A small contrastive image-text model, trained from scratch.
Training: soap at rate 0.003, 7800 steps, batches of 128.
Rows from block 4 of the text encoder, named by matrix and row number. Rows with one number belong to one attention dimension. Each number is 128 + 24 x the weight over its row's rms, rounded and kept within 0 to 255. All counts start at 0. Numbers have three digits each. After the name is the row's rms in percent of the matrix's.
# v: attention value (text_encoder.blocks.4.attn.v.weight, 128x128), inputs 0-127
# proj: attention output (text_encoder.blocks.4.attn.proj.weight, 128x128, transposed), outputs 0-127
v.21 108:177146151133166112128129109138147132112119111120135190131117124088055144127133143107125115111145127126116116153135136182124123125120125110092149137091165132144151109114131172122090137141137129140160112149161150157130141142143110158138094124152094183089131172102177122124124137120148155132133133148162137146048092147112106119143148137144102122094150082158120154112134093136153121117126
v.22 102:133129116147137129169087156153111145134114136166122119128148162090171123126169157138097096151139124130138126146103104134131132085112121131103125112161132135065153123164107117162095150099114082179152135164136150114118138155111147123161146089121134133134122110126107095179099141130142138088102158105103187119104110177144153110162148123132089142153133111114141109128140106182130114110114
v.23 128:142118124158118095119140151118104134091135104154098155113142089111079122160163130143130093068165107148150115128089130115128080128139133130092117091143127162141147109150089141156121108121131151137108134145114147146149120125184126198121158128134106114101116144123129167100131144150126164092100121146141126144115105176139153147153119129131180109139133100144164149125159166092086101139141
v.24 091:121137117124128107121106103154113134129150102112094060137124162129157075126159114132154081125099162151167097125126135093138137134113118107145110137123159115096140131146122106162136139183135110141146167140109119102127121169133102095134120107171165092171107140127093109134144110079172142119128095099090148140161118152109146111134118115114105133215114139109115129129139103131127156128135
v.25 129:122126125119100150111108149134103122147117103163116097139151125152115120103137119147124095136099151167163085160156137063146162117118146107146122145098136141081125155118142099163103112168140148132112114133136112057133115129155139141132130119138106110153119130119077103129152154109108112057141151089098124145197154108163104135130137148118099128155161146086112143122150123147140157147138
v.26 106:112122113099148114130133140126127113133130100155120121151117101122107103102147102098170120127092107149091107133108146094122113148114148152145151086131102146103112149155121122129136118102175135106133130167132095107135150082185112137102170103067158113113160115087068150115083138138136141082124135163127115059140143141122128089126143156151154113161128126082125116121138171121122137122138
v.27 095:143122139140134117124109127101141110111107142095140129126170147143116088177130156144161107105118168111118118121140107136152100158183141109094157112136142134101168098111121135126156090110133136115153120133095130116127138111086121154143171126091117152153137166134165149128174100119103137164100084134101109106070166127121176158117143090104178110145121119111138123106159121098082135141159
v.28 094:139118115121159089139109107138145136080156120109123179142117104166084185108116082147139109132138133148122119135109139130138111134107137166130102110080115131118085126120113165106118096129125155126132102140130119137141146166131100172191046137119101129144141123112152132076154111164118126120136142143110099155141111156134130171132103137122132114166136100168109148114093093107132157107130
v.29 090:152109116122130094097138090120126101114140169125148133118140113146165138129102116100154135129099104124101142091111114158123121131124133163128134112133101123141092121099187139130136113136129126076135108126112106141148136157106186141158109149090121150113116129105185156121152115123118146140127068118086087150091121178110106115136085159137133101152128181133130136175132083140157131123074
v.30 100:129107122096168127154141159149086137127147149129096101123160119108113103090087109127152118149147106140139129144176163087141132103099118093103111119090170125154124131140145098094135115097104142138103147144118097094151123124090132146127100093091155128135119105150140111126144131123146087074148153122119119121129174206127114134090120110123176148156157090098142108115133096127105133145131
v.31 107:131157130141157132101115115130146108137081132159133084146148159125149121133160147120122094152099185146140105114130141106131128132143144142114121099143114130104129172111159111140111158129130122120161149109143131111125122101163128098128188130146115126154125110109098130101136084127120107157162086173085139086176116112152120086133105149123090172168102177084081093138157129109112125143121
proj.21 107:123142155122129162134132175097141114138112143135126115153134153146105114143118111131143123153129129162127183122130133103084133176160122115143080104146074144061138150132183178153168145106091124082132141112054122147167128124135143120101158151112147100133131117149093133134124133097129106118151175131115117132189154132133113143115131127136144126114114159109142104127135139161124118104098
proj.22 081:101152137154115106052161105104146114135183131128150124111119150140129131091112103108137157122116127164116131113123144139128122122106096140165105132091116105191098108118159120121141114100133181128131151088137103130110115107111134131106112159123122159135129158128186136106201118121154118141102086145115074143138156095120095152098108090133133128120145152120134151096113097103111135154133
proj.23 154:104159195141146147093140144133155130152109122098086132127111144124135120146093130142132131173121112089119180128143102119123156164129114113144164109134115150073144124091172132142166151147116105134185150122123098131129140113075128142141131138138151128143132114133127107177155118104141121117176124111115093109125140105093132120122092098145100155097109156110125122129129133193120135071094
proj.24 095:115115110138123098156133095097148088157083149117167161111136129143136160116121142108093126089117130171099136135120133169121088092127099134134152115106119126177147117132108100104088088092138140119101100129191141140120094114111140163132106154127077154067141134121179144121139106168149094133089117133108118138082107107127136107107142124115125097106118112128114120111102097127143166139123
proj.25 111:070112127155130107147120067114141134150146134127149161099130109112158138174111155094110132095110108139110139132104096169159088127143129136151128123124150103189138119136097087084118112093128123129099152141134138149126124101083110115150116125135144142120120152128183150155134081166137113177134083141113127105107143132112184156122136086137138128112094136150135113124101084118089140133116
proj.26 109:093134149138100139167118121133135161131127121115065144063154136104160166169124140146098180137114110115153139120137108148160134104106097097130196150151148143119143119097138113120126131137127105153144133113131125129098064121075156128103099140143092121150126127133152145140158118128148121133164101120135133135103139125153143145138108056135151127083116132149154184148117108136142124120150
proj.27 081:166158097136119140101167137152132102120161109091137117145072135128117144074120099111085118139140135151146149140132157150108161108076083137129092122095138143147113116091110129170120158148129137122143124139188110138154078129141142098097095144158143097113125120108111106132104141127146121098132148094133121151116084117117097103110094143197110140135142154119128140121116121174160141106116
proj.28 078:092158174117113186114143138117143134147064127115113116115120113140114095160116152117158168148148101135141131124131098099104136158167114085148145120154117125098152120141164137142173126119102130132135141101085132140112121114145104082081185130132153115100124114153066140184093124091135128163126130142143139108156150132114122091124140101138128149092129176118160105130136132149126128150110
proj.29 078:141088120097133160168132144124115149106128105131098126144097095107118158112168130146126134123150145093166105096145138080126153133137124079115127147141140135093146142127087149116120144167129123176127133145107152138104107112158088142149158113145136140149156125126077142106090141130163142125087197161159156122150148122136126124119153124163152146097122112162141139125129188086115103141176
proj.30 083:128133109133058178146114108102141119155107126125151147133133140137174173120101142103102114135109098155132112120115109128136140144144165167121144119166104146132155114136122113115107131157147120143122106120147144172078158087143095153158164155139121112135175151132138146112106103167117154190127077138137152113122122115141149081117119148112110111091106118100132174093117114150142168090128
proj.31 091:121125107131119091130142119136128142139171125104107157102113141120107125119141111126090161103122159148123156148113120155138104086094137121141128144097167132181106107132074082111114115106140114138093117166141148115159098149082144132110058141117116154116126132136172133113118152122159114100103179079126120148092160126154147157116151104104190112137138134174132148148111109155126137156147